From a checkpoint of a small contrastive image-text model: soap at rate 0.0012, 8700 steps.
Rows from block 3 of the text encoder of a small contrastive image-text model, named by matrix and row number. Rows with one number belong to one neuron. Each number is 128 + 24 x the weight over its row's rms, rounded and kept within 0 to 255. All counts start at 0. Numbers have three digits each. After the name is the row's rms in percent of the matrix's.
After each neuron's rows are labels from the 100 texts, of 14848, where the neuron reaches its highest value: "fires on" is the input token at the peak. Only what is clearly more common there than usual is listed. The data: rendered roads seen from a driver's seat, with toy cars, trees and houses. In brackets: how many of the 100.
# fc1: MLP up (text_encoder.blocks.3.mlp.fc1.weight, 512x256), inputs 86-171
# fc2: MLP down (text_encoder.blocks.3.mlp.fc2.weight, 256x512, transposed), outputs 86-171

fc1.444 090:099088130163121118144085171159099166159197113117129115142170087128138140152156165131129121107133128108174126113094073107131097134121146150136113154146178135162134105114149081133117125111120097147095111086130114155140136149138129084109123106139141139117125151
fc2.444 079:138151105145102114126120152100103104143073146156101070081134091158121142114113136095105115174153168146124130105063111099172166144114093139101130081119138135145099110116143172143096152137149102117139169114141120124114129123137132109141113105138191134117120136
fires on: "lamp" (100)

fc1.296 113:144128171109112143105128127131148141143132107132123117094109178120138124111126151116126114092122094140146139107140150118133168090120127191106145130155086115096163099153099159085136159118143127160137156126159119153164156146108132117078160172125135176107116122
fc2.296 118:146142128112105133127121130104112175113167126153117157112093134153178101153108128072114147129155156110133160147117107092145100122126138128122158071147124101126161108117108124144149126093129128142105135064129149148110157133096124141139100140118138126126145141
fires on: "that" (58); "green" (33)

fc1.17 094:106160160139104104158166124140126128132074140134074152134143105145131106139135110146157129091134138154104110103114127132114161118129098122144159116094158111116144112119196084109114146106142136083104138134103088155152083154129139130087134128152179118141121112
fc2.17 105:152123122129117122129102149168144080147111101122127139158108103143091091109122135130130113117152128141100121103080176141132098144152138138064167122098101120159091121128104110103079121136120123119151156154099106139125105111148122116145144127141150151113122102
fires on: "bends" (98)

fc1.5 098:110148189108130153095097154155115096120153134106139166132129119110153115137080122100107157145166078168156081156158152172102120101104129138123110130105131176144109106121107131105104166108116145168112122157155169152170154137104172131106103109129147137082141158
fc2.5 102:126115141129126150112146126125131142127158144105143156093134169107155129107167155118156148128176135120144158148157131137122091139140159140162125089114171144183149117157132149104150134143118159124134167140133103130128144154135119092163118130136121127125129137
fires on: "that" (21); "grey" (20); "white" (17); "road" (16)

fc1.415 103:142144101127106128110126104121155102151093178125137110129090125137146118083083134115120139136134133132160100115179101110116125125175121165134143119168130090141132117101092103152178148118108131157121125097120124182125130131084140164114116148141142152130061134
fc2.415 103:116146103153150156083122133131077148132164097135153121108115119110124103143120132127133133163128182145085132120099101123127104123091112158133103145134142153162147158112088123141132145107144147145117102119110124184110161094093124117111085160114136175155107173
fires on: "that" (56); "<end>" (18); "barrel" (10)

fc1.185 091:105133123139122137084128128190140113169133116116173123135147124083130088138100123123115159090149136114114114102082144074095127170126151127141120132152083144122146138113122162074138167109137144156128158111135114151164120170133180124146155141121126089100155137
fc2.185 076:127109139139102123109133160158142150113108105119114129162105119142159097124126109083155142112140116165114167144115110139146107143155106136104107130125102109179158103144131150165129116143102129091094134127130161138097145135109167109158119127146120110140141161
fires on: "that" (42); "grey" (29); "brown" (8)

fc1.45 086:117154130128152124156119181116128129109131100131137108121117135152113133104120097135118142166137101120143162134120142120123143128119149134125134110118114168150172146124117120175116147126144133167144171117155105121179128154137126171149171168153095146158124108
fc2.45 075:112107119110112077143123145155122060140136117071101133125122099149121115081144108145154135138104142109135066113090167089102116110127157113115140143096128128133129134126129084125131134116123113119145141136095124104114132152138151081184089118169125132115068095
fires on: "bends" (50); "a" (48)

fc1.107 130:108122181162088108117167123112122127140175149182098078092095093153133121140089155108143124102129135148120143137117127143149124209128109098132150162129102115118096144160157105107125138053103151161129124129092099119158105129139167114107117132163138091098135140
fc2.107 140:113123133145110133147156112107134145130149114174090107114077117104143139165125125116116116144146185137108109147113119107139121187063156122170156111137090130111090139175150082166140162136122154145097147110137136119103168131111150081145129063120140123145125098
fires on: "lamp" (100)

fc1.395 102:103125124132152155142159135175131154070128127117135111143143146152172144137090109114137116129123112146153155123172117102113175118117126103096148152141182069102153113108115074116093093141147135116123143113165110125153097129126100124138151131131140100140140104
fc2.395 092:098115115155121081132134111148128132129148119132116108068113146109148132136114123104122105155110116173128122099191147161107110129154113137089147103113117142129148174108131147132132112153124120151108155106131146132155124166176162127142103122153114108103093133
fires on: "that" (32); "<end>" (23); "and" (22)

fc1.140 092:128132103098121132126118170142150181124111103113132103155168123107119157122103129117102186136167136108139110120093140169103184122167137148130109114066147131085150115148145117146125133138101115145148157143129163170099142142162146097109141135150141154157098124
fc2.140 076:103151131121124114170140192115094146116121137090141160209159130108116200120139127154113081103156114153136168141091119108146130103114079148107121124149144097157124102148112141126167155167133111146176115089121141133143123191140130154110149139125137132155112161
fires on: "lamp" (93)

fc1.159 101:104119138109185102174133134079130190110113154105130090139163137106156145120114104178115101129107138097132121100107084110076151138107140144134129121077168140129115159110154126147125144154108150128165120133098123117135107107165099139116179142163082110139098138
fc2.159 085:105121088110085135164114167146104118125134170152104163112152129112115162124114121095114125147142119127137120098117131144080150134094132133111132076101173152189145136130138157083141133134154140178099093108096141119133125137146112140133202145105130110112130124
fires on: "lamp" (100)

fc1.105 101:114117128105078168157121115109141119147130120071138156100152136121130149102120126132090113120090132124108125112143179089116096107149135115118110126156083128103147112154142169100152112064126106118124073095153139128146123151115139126076170087078128151138128147
fc2.105 089:131137084142118152093134151127122115107122106170117164093127124146118128107144109151112111178124133109124155108117111124151130118156140093124144132102119116127149147132131125159154157098100154115141074121149127158154163172129116095144071153111145127103156173
fires on: "that" (73); "truck" (17)

fc1.56 100:108158149156141130126108101124169156099111125192127154126148113130133181092128125127119108101117135166119140093155125161087098208153108140098130149110134130129157097139104098157100177140123130121094116109116124155172149141104125179140112145100148116127106118
fc2.56 108:140116150113105105136151100148112110098150087109098146108093134136139172106128128148129101149128104144137121153173121150110104109162149120165113125150125155116187137104109155158160128137145125120213102158162088116109136139110161150103157148124106105143163148
fires on: "that" (25); "<end>" (21); "grey" (17)